config.yaml
activation: "gelu"
mlp_ratio: 4
head_dim: 32
inner_norm: true
experts_per_token: 2
shared_expert: false
subsampling: 2
residual_init: "none"
lr: 0.0074
grad_clip: 3.0
epochs: 9.7
lr_schedule: "cosine_restarts"
final_lr_fraction: 0.05
Rows from expert 56 of block 3, named by matrix and row number. Rows with one number belong to one neuron. Each number is 128 + 24 x the weight over the matrix's rms, rounded and kept within 0 to 255. All counts start at 0.
# up: expert up (model.blocks.3.mlp.up, 64x64x256), inputs 0-127
# down: expert down (model.blocks.3.mlp.down, 64x256x64, transposed), outputs 0-127
up.30 [109 117 115 140 143 118  97 109 116 136 141  59 177 155 115 160 108 172 129 126 104 150 133 158 148 119 159 126  98 133  86 166 161 127 108 160 169 142 149 167 124  72 101  94 187  89  97 122 129 119 146 198  88 148  79 144 166  82 131  77 138 142  83 114 132 131 170 119 159 141  90 136 126 120 150 113 168 128 129 203 112 164 148 134  85 135 135 133 106 110 111 159 106 137 129 110 156 132 156  97 176 156 122 142 149 123 130  80 122 107 133 136 111 113 132 107 147 124 138 120 152 109 127 139 133 139 130 142]
up.31 [119  85  94  91 115 139 145 149 109 160 134 151 130 161 144 139 123 142 177 159 110 103 119 122 122  92 130 116 122 113 161 140 139 126 118 130 160 127 110 130 121  76  88 130 124 100 118 162 140 112 131 126 157 159 153 157 139 146 107 122 113 130 115 100  83  97 102 137 126 131 123 127 138 123 114 119 166 125 139 149 126 103 115 159  91 161 129 126 118 133 120 130  73 147 146 121 137 100 136 131 105 158  97 153 172 166  92 104 119 155 169 114 148 106 151 134 135 114  93 107  88 122 126 139 167 163 177 166]
up.32 [103 163 101 165 143 138 140 128 102 144 131 137 137 111 160 152 125 129 131 144 156 111 119 104 163 100 100 100 102  98 107  54 121 100 135 135 137 113 115 131 124  76 143 169 136 138 149 126  91 111 149 143 128 155 163 148  84  92 156 119  77 122 156 133 159 129 141 130  93 114 114 156 118  92 190 119 151 127 111 147 135  72 172 136 156 151 108 138 144 126 108 129 169 120 173 115 154 142 134  74 112 144 139  81 127 121 102 135 155 137 131 115 130 143  84 144 156  86 135 154 149 152 128 129  95 149 151 109]
up.33 [135 117 155 126 117 140 140 108 119  89 120 174 190 118  88 188 111 126 200  85 137 122 133  79 155  96  94 110 135 151  91 116 134 100 138 107 135  97 151 133  94 108 124 191 143 154 161 111 115 144 115 140 100  74 156 145  90 151 132 115 163 109 116 107 154 169 123 128 133 148 100 130 131 161 124 113 153  94 127  84 138 150 155  93 120 130 163 131 159 127 146 123 147 125 157 123  86 133 122 122 121  97 120 135 108 145 137 134  74 153 134 125 105  92 166 151 144  83 157 131 142 134 147 120 187 188 116 142]
up.34 [ 98 164 119  93 141 133 144 116 145 117 139 115 101 166 167 124  97 138 138 149 101 114  83 136 106 141 139 104 146 155  72 105 131 106 115 111 114  64 115 129 144 145 129 105 117 112 148 157 158  84 116 123 116 136 117 111 102 186 135 100 109 139 102 124 126 174  86 115 101 121 132 121 122  84 158 120 142 140 127 129 114 149 145 111 135 139 127 134  79 140 101 136 152  88 127 104 176 122  96  91  96 112  80 158 139 152 125  97 159 103 122 145 110 113 161 130 134  95 117 127 151 128 148 123 168 133 127 178]
up.35 [131 129 153 122  99 158 138 146 114 126 123 127 130 136 121 113 105 110 143 115 107 142 114 126 147 107 123 121 103 172 153 102 125 141 112 111 120 152 129 135 128 122  95 110 124 155  85 110 111 139 127 112 119 148 152 130 154 123 128 130 139 151 104 122 145 138 151 126 119 132 116 130 151 120 109 134 145 172 134 149 139 156 123 119 121 134 102 125  97 128  85 135  90 105 107 133 124 120 109 108  95 139 165 166 151 108 125 116 129 138 132 143 125 138 131 127 133 115 138  97 129 111 132 135 138 151 154 131]
up.36 [113 117 135  85 129 154 154 139 135 151 126 135 102 141 127  84 136  94 115 134 123 135  94 168 141 118 143 112 138 141  88 158  84 101 141 131 154 108 124 127 140 129  76 129 112 143 162 101 168  88 117 119 155 106 124 109 153 164 136 108 130 131 120 163 150 152 150  96 141  44 125 132 137 120 161 135 100 118 107 138 127 152 110  81 151 149 126 142 166 110 110 128 179 106 137 126 179 107 126 159 125 119 161 120 162 103 152 179 118 148 117  89 154 149 128 156 161 126 103 123 114 125 144 108 177 111  65 170]
up.37 [ 92 109 197 173 214 122 140 114 161  91 145 147 137 111 168 163 110 133 148 109 138 166 137 133 180 107 112 156 164 151 121 143 158 167 160 116 126 114  97  87  94 130 170 112 153 158  85 126 199 104 110 119 144 138 106  92 123  66 186 132 152  88 169 162 100 132 135 147 101 142 101 139 117 137 137  99 152  68 147  91 136 133 105 126 159 116 132 125 153 131 155 151 139  12  73  96 160 123 133 167 132  99  69 124 123 116 133 132 143 155 104 130 136 140 150 114 114 142 131 146 113 168  53 109 132 118 117 108]
up.38 [181  89 152  92 147 155 100 152 116 143 104 133 100 136 124 140  83 158  99 115 133 147 145 127  98 130  99  95 144 126 117 106  91 112 136 126 135 127 137 126 152 112 177 153 164 153 102  97 112 123 104 145 129 105  91 117  91 156 109 126 114 105 135 117 114  99 104 114 120  87 147 134 132 144 100 130 152 131 114 109 113  90 104 117 140 147 115 165 167 116 110 133  94 118 128  87 181 164 183 105 134 121 153 134 127 127 143  92 115 173 120 142 145 104 159 163  79 118 133 149 142 131 111  86 130  99 144 149]
up.39 [108 159 117 104  77 106 117 119  94 143 140  75 132 102 110 147 132 146 111 100 141 136 180 146 136 171 114 126 157 118 111 109 151 118  96 151 108 155 146 142 102  94 131 138 101 139 143 138 170 121 123  95 146 133 159 135 122  90 166 135  97 113 107 113 153 110 123  86 155 174 131  91 157 155 165 160 147 124 101 139  99 157 140 103 142 161 123 120 121 124 101 128 109 131 134 132 165 133 112 108  81 120 116 121 154 125 133 137  73 144 119 131 141 109 156 162 130 124 128  96 102 136 130 127 114 156 165 156]
up.40 [ 95 141 121 114 133  86 145  88 115 134  99 133 142 122  88 161 134 112 151 174 145 157 139  98 118 134  93 152 102 181 152 104 107 104 150 117 124 130 152 147 151 110 137 129 144 141  84 151 105 146 121 147  56 118 170  96 134 155  90 146 106 152 112 146 107 120 100 154 140 142 130  92 127 144 165 121 142 100 136 175 118 138  77 150 146 117 146 103 116 115 102 131 135 123 165 165 159 136 100 122 145  78 156 154 116 122  71 160 107 120 171 123 161 105 161 159 112  99 139 159 126 147 126 149 119 162 105  91]
up.41 [106 110 155  82 104 131  75 127 117 111  81  88 142 138 106 136 123 143 133 116 142 157 110 123 152  93 149  82 130 129 165 134  87 102 164 128 138 105 122 130 132 168 146 105 104  88 111  85 148  74  94 141 149 159 111 192 154 148 144  96 102 108  87 139  80 139 185 138 147  57 135  94 120 138 110 130 156 141 108 118 156 137 139 108 151 142  91 116 166  85 126 110 102 140 113 128 130 114  69 105 152 123 102 167 159 116 124  99  91 130 130  99 146  99 125  99 161 110 119  93 134 117 132 112 183 150 126  99]
up.42 [141 103 134 140 173 154 106 109 142 115 140 103 140 116 163 134 103 141 137 112 159 140 128 152 125 146 129 147  78  90 119 146 132 132 155 143 136 139 128 123 153 101 156  59  99 142 125 113 150 132  98 136  86 132 147 187 120  98 129  82 155 149 168 143 143 135 132 117 150  95 105 116 141 113 110 103 165 102  73 153 129 149 116  70 178 129 104 124 164 146  95  99 136 129 137 124 168 107 157 131 117 125 141 135 207 142 107 120 139 101 112 164 113 110 142 143 142 132 155 131  92 160 138 169 128 121 139 158]
up.43 [137 119 111 114 111 189 154  84  96 125 109 128 123 124 113 102 121  81 135 128 108 186 135 142 135 140 117 119  95 107 116 113 145 153 188 112 127 128 128 139 130 130 110 137 142 114 113 161 154 107 102 108 192  93 114 137 164 115 112 118 137 120 111 150 102 150 107 164  62  98 163  61 125 102  98 131 131 168 109 113 144 107 163 154 125 146 176 152 124 147 152 124 149 171  91 153 164 120  98  86 159 160 158 156 142 103 126 183 128 115 148 124 146  92 146  97  95 145 106 104 111 137 105 131  76 132 140 120]
up.44 [121 105 116 121 121  97 100 140 138 173 142  58 108 119 131 150 103 126 128 127 147 149 131 130 143 115 112 112 136 158 120 125 136 143 148 124 158 117 146 103 107 118 166 178 127 121 123 157 124  99 126 140 103 156 103 128 118 149 105 141 133 165 101 118  93  96  94 139 152 148 127 138 122 170 113 148  69 115 144 110 150 107 165 173 180 143 122 130 123 150 107 134 119 115 140  95  98 174 132 120 103  88 145 152 133 151 142  86 136 129 132 121 127  98 126 129 153 148 153 144 106  81 104 191 185 171 125 103]
up.45 [143  98 101 148 128 119 125 177 112 115 141 133 166 145 147 144 107 108 144 133 129 130 142 147 145 105 125 111 124 129 148 118 138 119 100 136 164 117 134 138 111 139 113 139 146 124 119 132  87 127 132 137 147 114 138 112 135 109 150  78 119 133 121 159 129 120 126 123 115 118 155 118 150 138 112 131 152 118 116 118 117 148 130 146 137 123 103 124 133 102 105 119 129  98 113 122 126 144 145 130 126 139  99 164 138 106 119  78 138 135 122 124 132 110 130 149 115 105 125 117 123 132 111 119 109 145 152 151]
up.46 [149 148 132  97 171  97 144 119 128 140  77 119 128  99 100  97  94 134 136 124 109 162 151 103 117 104 134 135 140 174  96 134 111 151 103 117 133 151 170 110 180 121  90 127 152 149 108 127 149 190 146  98 137 139  84 137 121 150 114 153 104 116 119 107 103 115 173 134  82 133 146 126 135 147 106 147 112 146 123 153 168 131  62  97 132 124 154 150 137 125  86 145 161  70 136 103 121 159 121 143 143 155 140 183 116 116 158  86 138 157 150 101 116 136 168  94 134 148 116 110 126 131 130  75 185  96 109 118]
up.47 [ 87 154 133  72 156  81 103 117 129 158 147 123 117 145 133 118 123 128 143 136 133 130 100 128 133 141 141 165 130 132 169 149 136 140  72 118 130 121  93 103  99 135 111 127 154 162 157 146 143 125 149  88 155  84 112 108 156 113 117 123 121 140 127  94 150 159 134 127  85 112 134 129 123 140 115 108 113 155 156 143 153 114 146 154 127 114 105 112  84 116 119 134 121 177 130 138 127 128 136 156 165 139 117 148 154 141 170 142 139 113 122 124 166 145 143 124 178 141 104 145 106 119 123 126 107 140 165 134]
up.48 [118  40 117 118 113 108 130 119  93 115 132 136 119 147  95  85 127 150 134 167 144 115 153  98 119 134 123 116 141 132 152 128 136 148 107  78 151 175 116  97 155 150  86 117  83 158 103  61 119 136 126 170 171 141 142 170 129 135 136 134 121 160 168 113  97 144  83 116 159  76  90 163 163  79 109 102 145 142 147 135  86 107 116 140 166 156 143 119 131 103 111 118  76 138 182 148 152 132  74 131 101  93 150 115 101 123  96 120 126 140 118 105  95  73 126  96 117 110 128 186 139 160 177 156 102 140 110  87]
up.49 [102 105 164 125 140 108  84 139 162  59 136 120 161 135 145 120 155 170 152 146  91 152 162 151 117 166 107 129 139 137 100 115 112  77 117 176 115 123 170 120  85 134 119 126 129 131 106 102 135 109 140 142 146 137 111 123 144  96 134 170 114 109 121 138 147 116 105 168 186 107 147 161 122  82  85 110 106 144 139 173  86 132  94  84  35 128 124 149 143  92 129 146 142 145 107 127 119 131 156 115  99 138 106 117 120 139 160 135 137 148  97 132 127 116 120  92 162 114 112 161 114 110 110 130  86 136  98  97]
up.50 [140 110 119 155 143 159 120 130 162 140  87 134 116 138 107 114 151 165 105 121 133 156 115 125 129  99 130 156 131  67 111  96  97 115  96 124 149 118 118 151 152 132 111 109  98 155 149 125 103 102 154 127 128 139 129 157 112 118 150 119 130 119 171 111 104 135 101 121  76 146 137 110 147 132 155 122  92 102  78  92 117 114 163 156 197 114 100 137 173 108 116 132 135 125 104 138 115 107 145  86 130 126 127 125 138 118 132 104 142 110 124  78  99 149 113 127 147 142 134 130 139 135 144 122 112 137 133 112]
up.51 [118 125 129  83 150 138 121 156  95 125  92 144 128 132  94 147 116 144 129 138 149 117 133 116 103 172 108 148 138 146 164  94 135 125 117 149 135 143 134 116  93  93 189 138 123 126 137 147 136 115 113 114  98 105 191 157 116 169 132 117 100 125 116 142 172 157 156 125 150 108 121  93 124 173 115 181 120 124 135 112  86 143 139  99 155 104 130 111 141 149 130 129 132 129 129 166 125 133 106 111  94 104 162 165 140 128 119 119 159 131 158 102 170 108 136 127 131 144 113 164  81 100 152 106 136 115 101 129]
up.52 [133 159 128 103 117 117 113 121 130 154 115 123 127 123 125 107 116 107 149 167 132 146 140 133 121 135 114 127 166 118 125 110 113 112 102 132 101 151 134 131 129 139 114 121 142 138 143 117 116 123 133 118 114 149 124 146 124 130 122 105 131 136 130 105 107 143 160 118 140 124 115 106 118 136 155 119 136 128 104 154 122 114 127 125 137 138 123 108 134 161 149 123 133 128 134 117 113 142 138 101 124 121 129 143 148 138 124 123 123 132 106 135 115 126  87 131 119 130 153 142 131 150 110  96 110  88 123 105]
up.53 [ 95 104 129 145 105 158  85 163 119 133 135 111 114 137 108 161 163 119  71 118 151 147 146 114 177 138 112 157 129 107 141 122 104 149 103 125 148 125 130 138 107  98 113  96 122 123 129  98 124 114 114 152 161 122 116 104 109  76  94 134 138 109 119 115 202 139 143 115 128 118 148 101 115  96 131 133 115 161 130 129 163 117 129 155 131 145 110 112  87 118 155 134 117 154 135 101 159  94 132 161 145 133  96 116 129 175 129  93 173 169  87 146 122 131 100 131 117 140 118 144 138 164 140 176  95 143 123 136]
up.54 [149 177 138 133  84 106 154  85 112 127  84 140 118 163  80 118 147 147 121 176 114 111 156 139 161 103 136  83 149 165  85 173 120  96 106  80 125 116 135  89 129 168 139 144 184 134 166 172 153 110 188 130 143 118 114 151 110 162 155 111 122 161 110 109 104 166 141 137 126 140 143 108  46 113 125 139 111 125 155 146 147  64 122 136 112 126 104 127 107 126 202 103 126 150 147  86 109  96 126 167 166 184 134 145 117 138 103 110 112  98 126 186 106 103 131  96 116  91 138 125 146 148 105 121 147 131 120 124]
up.55 [130 126 151 134 169 132  92 138 159 120 120 135 179 110  81  88 110  92 124 169  84 132 162 109 141  55 140 109 156 140  91 144 114 142 108 134 120 152 133 123 161 142 107 132 155 156 125 115 131 137 133 106 120 111 127 113 104 157 148 151 117 161 112 126  98 188 164 155 123 151 100 106 121  66 147 100 102 143 165  97  97 135 107 121 114 147  79 127  92 133 118 129 135 102 132 152 106 127  88 128 159 131 140 165  93 194 123 140 128 148 124 137 166 150 129 128 121 147 113 129 159 124 120 123 183 116 142 144]
up.56 [119 123 155  89 175  94 129 133 116 174 113 139 105 135 115 160 157 142  76 147 159 131 145 128 102 118 103 128 152 136  95 141 129 137 106 119 121 115 147 119 144 146 166 139 141 130  91 120 111 132 168 140 104 134 158 104 137 176 115 157  85 119 128 122 130 117 197 126 117 105 133  89 117 123 107  96 122 141 112 158 110 151 118 123 172 113  94 130 100 119 137  85 141 118 105 135  74 138 106 120 134 116 147 133 129 152 165 122 137 154 132 135 149  93 120 139 111 142 148 123 132 129 183 110 164 104 167 148]
down.30 [140  98 114  98 152 142 107 124 154 148 120  99 135  98 103 106 111 112 203 181  70  92 137 149 159 127  62  92 147 128 168 157 121 172 124 146 149  94 100  98 187 115 146 100 141 144 105  94 135 119 140 101  79 146 110 174 169 106 148 139 116 163 108 152 129 103 106 136 120 132 126 101 151 102 120 191 116  69 126 165  66 144 151 134 135 143 103 124 129  97 156 156 117 152 182 127 111 139 160 150  67 168 160 168 173 128 141 131 153 140 159 158 132 130 166 116 137  95  93 191 145 101 159 169 141 158 138 117]
down.31 [176 127  86 142 145 125 110 117 115  91 137 113 102 107 152  94 133 132  88  81 127 101  93 101 143 157 130 135 125 107 121 113 183 127 181 116 147  97 112 106 152 122 175  91 160 125 155 128 118 136 126 137 104 111  93 149 125 135 128 161 134 164 116 101 119 184 164 115 114 151 126 133 151 142 197 139 143 139 100 138 158 164 109 118 134 182 129 158 127 102 154  88 100 169 145 131 129 124 155 144 109 126 126 104 139 102 125 121  91 101 136 118 125  99 178 116 126 113 130 117 154 158 152  99 122 112  94 112]
down.32 [107 130 120 150 140 128 128 117 130 179 104 128 139 117 111 113 121 152 186 153 112 143 157 146 163 125 143 148 166  95 121 110 146 109 160 135 125 118 125 124 147 121 146  83 104  92 165 187 174 117 102 111 177 104 132 118  91 141 123 103 124 121  95 110  94  55 122 134 134  98  59 124 110 157  73 168 122 140 158  80 130 129 119 126 144 155 117 165 132 135 145 200 113 160  79 109 138  90 119 136 154 135 127  84  95  99 154 162 124 139 203 120 139 102 122 130 114 113 132  92 159 146  86  73 156 151 199 161]
down.33 [101 159 126 112 140 136 109 142 163 126 126 129 120 118 107 100 134 119  78 129 125 103 163 143 110 133 132 135 161 172 113 162 146 101 125 121 128 121 117 125 136 155 132  94 114 160 143  91 174  64 101 110 129 146 130 123 119 130 117 161 132 159 153  88 121  67 123 169 157 113 132 120 135 104 117 172  97 114 100  81  76 122 129 130 133 138  88 112 102 152  88 110 138 151  99 148 138 155 145 109 140  81  94 103 122 100 129 142 109  74  99 117 143 105 164 133 143 114 213 126 164  88 133 101 177 154  94 126]
down.34 [110  85 106 173  97 124 115 120 141 119 133 156  99 134 160 112 122 105 121 143 120 160 164 118 159 151 114 135 149 157 146 117 108 120 145 199 130 145 153 148 116 125  95  98  95 107 125 130 111 113 120 199 127 108 130 160 143 126 125 143 151 125 127 136  86 123 156 162 110  94 138 115  88 150  84  97 127 118 129 172 125 116 141 148 130 117  90 163 104 168 103 139 104 136  73  88 116 110 116 134 169 125 106 106 143 121 155 103 130 150 141 117 129 118 122 148 129 115 145 131  97 124  79 105 186 149 145 130]
down.35 [139 115 130 144 108 124 131 148 126 131 128 128 154 120 135 148 147 153 150 131 118 112 113 148 110 123 122 145 108 141 123 125 129 107 154 130 125 127 134  95 128 137 115 120 106 130 125  93 120 117 141 102 125 120 127 155 147 116 123 126 132 120  91 135 166 140 117  91 139 146 125 128 145 151 143 122 144 113 117 136 146 158  99 143 132 138 135 117 133 120 119 121 111 133 157 129 138 104 156 100 144 140 125  90 192 141 116 116 156  93  97 128 102 142 124 122 157 138 119 145  95 109 140 131 132 153  71 172]
down.36 [100 130  97 106 171 141 130 145 116 180 106 194 146  95 114  74 109 118 145  76 255 144 139 122 122 113 187 170 157 125 194 161  97 180 140  92 127 148  88 127 101 117 123 127 130 119 113 150 114 106 127 136 128 113 125 170 150 127 101 165 104  85 116  84 115 146 137  97 123  86 117 115 126 120  92 116 155 116 157 107 148 166 115  76 144 134 105 105  92 171 132 127 118 120 186 137  91 162 119 104 122 131 110  95 139 112  81 159  91 154 105 138 147 116 118 161  83 141 135 166 112 158 167 102  73  87  69  99]
down.37 [127 164 132  88 165 165 141 127 135  96 123 151 128 147  55 144 191 138 112  58  78 145 141 157 110 139 150 109 154 150 182 152  82 102 175 126 120 134 125 116 127 130  37 147 110 130  97 149 132 117  88 135 148  74 125 123 118  96 146  92 128  81 104 182 107  88 163 115 133  80 154 129 149 154 147 157 148 136 119 148 120 126  79 138 155 170  72  95 110 112  97 145 130 118 142  78 124 114 129 146 131  86 120 170 116 131  65 120 115 161 134 156 112 155 112 147  93 110 162 138 186 142 128 108 130  99 150 156]
down.38 [130 170 101 131 128  94 138 127 135 157 116 161  97 160 165 133 147 105 169 121 115  91 166  88 131 145 122 146  87 155  88 110  95 135 127 108 115  92  90  58 133 111 153  87 125 118 149  90 173  85  98 140 159 134 124 146 182 149  72 138 138 177 115 218  92 105 128 169 110 141 155 145 130 126 125 118  80 133 157 129 171 134 143 118 144  72 110 127 124 117 165  99 145 176  97 111  85 112 118 147 129  85 133 129  92 149 146 167 102 132 141 129 142 122 109  66 151 119  86 114 129 109  80 103 143 155  62 127]
down.39 [ 92 146 138 103  96 109 150 114 110 144 122 133  85  86  71 145 127 109 144 110 127 137 136 114 115 147 168 123  97 168  92 116 122 131 119 140 105 107 101 132 137 112 136 130  94 149 125 110 106 114 108 120 142 112 153 175 108 135 121 105 126 167 117 138  95  97 155 148 129 136 114 122 105 146  89 126 174 116 137 141 128 132 138 116 150 154 162 108 129 102 115 147 150 155 159  57 160 122  92 144 143 145  92 138 104 134 147 115  82 133 110 151 141  69 114 132 133 114 180 152 112 124 135 121 191 109 138 127]
down.40 [154 115 106 121 114 124 125 119 116 134 104 158 151 171 119 160 158 150 102  88 101 111 142 123 163 136 162 158 166 122 134 114  85 128 139 155 134 117 145 138 142 136  94 121 139 118 125 157 119 172 125 102 164 128 144 126 125 116 126 103 145 106 123 160 124 144 127  83 102 104 143 137 120 149 120  84 160 128  73 106 109 117 110 159 134 100 113  93 111 126 158 123 124 141 102 121  95 147 151  86 120 112 123  87 157 126 164 164 118 161 113 118 118 125 125 101 118 145 133 137 128 124 143 120 113 132 141 151]
down.41 [151 144 123  98 108 126 164 128 133 115 124 120 130 130 111 123 148 118  81 125  70 111 132 141 135 164 146 161 113 111  96 186 107 133 130 105 118 142 139 139 165 110 146 129 126 174 146  99 182 105 151 108 169 101 118 121 115 105 120 154 127 118 110  49 118  67 120 153 101 101 152 167 163 118 130 169 119 126 117 125 127 131 162 152 163 165 111 127 152 136 160  91 149 123 119 136  95 128 140 168 104 148 162  76 140  52 135 194 132  79 156  89 115 152 148 182 129 121 154 155 137 146 139 138 123 159 120 162]
down.42 [ 80 112 164 111 156 121 129 149 123 103 172 161 119 139 125 119  79 123 173 181 101 128 150 115 111 129 117 164 117 152 160  56 115 143  99 144 110 100 169  87 104 110 141 138 112 129 108 129 130 124  80  97 102 115 101 147 171 172 165 109 128 147 143 117  66 180 151 198  74 159 155 131 127 115 173  86 113 162  76 132 115  70  66 152 148 132 126 102 112 171 132 163 138 156 143  74 135 113 132 116 174 120 146 133 154 164 119 136 146  90 166 137 152 107 157 176 111 134  90 113 131  99 167 116 110 118 191  98]
down.43 [110 132 101 157 110 143 113 162  93 105  96 173 162 110  76 148 138 145 131 100  85 165 147 122 138 129 175 166 126 122 135  91 114 138 132  88 122 102 147 138 159 176 110 135 116 117 119 103 134 137 129 113 157 111 142 121 108 123 115 138 146 126 130 156 106 158 146 131 142 116 132  99 128  84 145 109 134 135 124 148 150 114 107 144 108 105  96 134 136 162 109  90 139 130 112 114 145 115 122 142 145 152 114 118 158 113  84 108 100 147 134 114 128 157  79 136 147 146  92 132 103 145 131 177 140 129 134 142]
down.44 [123 104  55  81 125 110 148  89 132 136 146 150 128 137 128 124 129 105 154 117 135 157 107 112 142 178 124 163 178 163 133 131 119 123 111 125 118  89 119 147 144 160  71 150  87 154 136 115  85 151 116 148 134 135 128  84 171 181 149 158 132 109 100 118  97 149 120 126 119 157 141 161 153 114 168 106 150 124 114 145 129  74  93 138  91 126 111 164 121 152 179 121 120  86  93 109 104 154 153 161 100 125 114 130 152  99  86 119 138  93 154 122 139  83 120 131 157 128 117 159 152 102 221 143 188 163 157 154]
down.45 [147 129 119 147 120 116 161 109 149 140 146 145 155 141 139 125 137 146 137 164  94 110 128 111 150 129 161 114 112 140 161 102 149 103 136 128 140 120 133 130 147 127 147  89 110 116 147 126 124 155 124 113 127 138 115 172  85 145 118 127 134 107 126 118 134 106 147 123 128 145  91 138 116 141 109 133 112 115 133 131 140 114  90 100 143 167 156 127 133 113 134 110 100 137 134 125 145 123 117 155 164 126 160 107 108 146 122 112 121 108 141 106 121 127 129 119 125 116 131 128 123 142 126 121 106 150 133 133]
down.46 [133  83 108 124 145 115 139 116 159  98 126  99 129 116 108 108 163 127 156 132 156 129 137 147 111 163 104 117 129 105 138  85  93 129 114 137 108 108 119 104 147 106 118 120  84 120 115 145 126 139 181 159 133 144 125 161 136 130 143 165 120 127 114 125  87 117  95 145 131 140 103 134 121 102 112 155 127 122 157 147 103 109 106 169 139 113  98  97 135 158 130  81  91 130 133 102 112 139  99 156 119 118 146 109 139 152 120 110  96 130 101 182 149 111 151 116  98 133 111 152 125 140 134 197 101 120 162 136]
down.47 [107 110 131 122 134 109 102  87 152 113 130 115 106 114 142 129 164 161 135 143 138 115 159  78 111 140 165  97 127 148 138 161 135 122  90 153 124 121 123 122 111 132 150 157 206 117 134  85 146  88 121 144 130  97 129 137 153 129 206 158 145 119 140  77 153  88 169 157 116  77 124 105 123 116 147  92 174 138 107  85 127  94 171 141 112 181 111 123 135  73 142 123 116 102 142 106 121  98  83 137 158 140 147 117 134 147 171 145 131 154  95 115 137 117  75 103  98  91 131 152 144 121 110 130  79 112  90 109]
down.48 [111 120 131 106 176  84 151 133 175  99  92 100 116 171 150 173 112 158 150 127 118 106 140  88 120 178 151 111 149 123  78 110 117 139 147 108 120 113 111 106 146 152 170 103 115 102 129 148  95 108 174 145 103 156 144 157 121 182 190  98 139 164 138 132 111  98 118 134 124 114  71 160 120 135  99 141 100  86 116 125 129 120 191  67 122  64 119 117 132 125 117  95 145 162  89 130 175 152  86 186 105 127 117 158 114 108 136 123 129  91 134 123 116 154 160 151  95 123 177 147  95 142  88 150 162 174  96 128]
down.49 [121  82 116 122 119 128 141 106 151 199 121  96 118 105 163 154 159 172 105 122 141 136 124  82  95 100 121 137 133 173 154 114 166  99 121 131 153 151 121 105  99 114 194  90  83 113 126 121 144 124 112 168 127 159 115 127 149 146 118  91 152 141 137 175 140 157 104 112 150 183 126 132 171 121 130 129 152 135 186 132 117 130 110 136 147 131 142  64 132 121 122 144 147 175 109  88 162 104  83 113  95  86 144 115 141 159 137 139 113  88 138 113 129 126 164 116 137 148  60 134 150 107 112 123  54 137 132 165]
down.50 [144 145 172 111 128 136  89 139 113 155 122 114 147 142  82 113 103  92 169  89 148 109 119 108  99 134 154 123 160 107 125 145 119 175 121  98 156 145 108  82  83 135  94 133 136  87 120 149 132 125 129 120 149 113 134  94 107 139 125 105 156 152 147 152 118 150 149 165 126 179  86 164  93 113 182  93 161 141 111 151 141 137 202 125 129  37 120 131 111 135 144 136 130 131 101 107 118 128 152 128 182 147 160 119  93 117 106 118 136 151 115 184 162 195 142 151 102 129 151 120 133 112 117 132 138  95 140 153]
down.51 [139 128 123 131 146 120 138 139 126 124 135 138 131 144 108 136 110 157 140 116 117 120 108  95 147 119 155 137 125 128 137  86 142 147 105 124 127 146 137 128 122 129 156 162 116 142 103 126 119 127 126 123 137 136 111 142 127 124 159 162 141 142 130 120 125 138 154 129 105 132 127 155 123 144 124 156 124 120  99 145 133 103 124 150 134 104 102 136 106 101 113 143 105 132 161  98 137 145 121 124 131 135 129 150 144 127 153 122 179 110 104 138 141 105 141 147 137 137 117 146 132 112 131 155 110 113  99 113]
down.52 [132 109 145 150 123 136 130 142 125 133 148 116 132 124 131 156 121 124 111 119 148 133 138 134 139 137 151 128  91 103 154 121 123 124 128 119 112 105 113 135 111 156 133 155 133 125 131 147 115 136 150 152 113 114 125 112  93 119 134 131 136 116 112 138 133 138 139 121 116 115 152 117 152 121 117 119 141 125 100 139 147 124 122 134 125  77 130 144 127 137 136 115 111 146 139 149 119 129  95 137 100 128 108 128 155 129 146 133  52 131 121 142 115 123 103 134 110 126 125 159 109 135 120 127 149 144 109 137]
down.53 [ 83 114 101 108  97 158 104 118 156 156 129 101 115  93 137  81 158 132 167 145 126 112 126 108 116 131 103  95 160  74 134 111 137 134  99 131 117 130 172  77 138  94  90 164 135 104 158 142 174 105 126 133 140 169 112  93 141 148 179 136 140 122 113 118 100 134 136 139 112 154 122 140  80 186 116 124 142 101 118  70  91 114 157 120 142 116 158 122 118 106 123 128 138 127 140 119 137 149 114 117 148 175 124 115 178 118 127 162 156 143 166 101 135 144 169  64 165 123 181 152 187 130  99  80 152 137 131 121]
down.54 [106  94  91 182 137 101 129 201 114 116 135 140 120 139  92 106 105 166 160 112 141  91 121 172 144 156 168 126 152 126 171 111 132  80 151 117 137 144 139 126 167 105 111 146 129 135 149 103  85  96 138 123 145 136  96 150 122  96  68 147 114  89 138 152 130  84 162 115 162  96 109 158 139 170 103 145 161 107 144 105 153 131 185  91 132  86 170 113 121 103 112 181  79 113 124 106 117 104 144  95 105 174 138 128 163 138  85 151 184 151 130 125 163 150 129 108 117 113 107 151 166 123 152 102 126 137 154 111]
down.55 [ 97 107 148 121 158 110 127 176 132 116  91 113 124 159 143 160 118 103 179  75 124 132 101 151 153 126 138 130 112 169 192 145 114 114  99 106 148  59 125 148  86 111  70 212 146 114  74 147 134 158 101 116 150  99 105 138 129 134 148 121  95  62  89 119 107 186 105 114 123  94 128 151 102  90 130 109 118 165 141 151 104  76 171 134 105 192 187 162 120 102  84  69  83 147 113 185 169 141 156 100  97 153 137 143 201  72 111 163 134 184 116 127 116 154 177 115 119  80 122 159 114 137 141 124 149 112  45 110]
down.56 [159 125 132 142 132 139 103 153 111 145 115 135 123 136 150 137 128 116 145  85 149 147 129 148 150 120 153 121 177 118 140 120 142  98 159 102  93 125 122 127 161 134 151  92 147  96 127 147 109 135 132 139 132 134  98 144 134 107 127 106 148 151 135  94 122 109 153 147 131  97 112  86  68 130 159 119 103 132 169 107 154  75 209 126 138 137  99 107 111 110 143 116 126 104 108 145 123 135 110 130 153 155 155 130 103  76  87 159 122 117  96 119 122  95 124  88 128 119 154 158 152 119 128 112 179  92 118  99]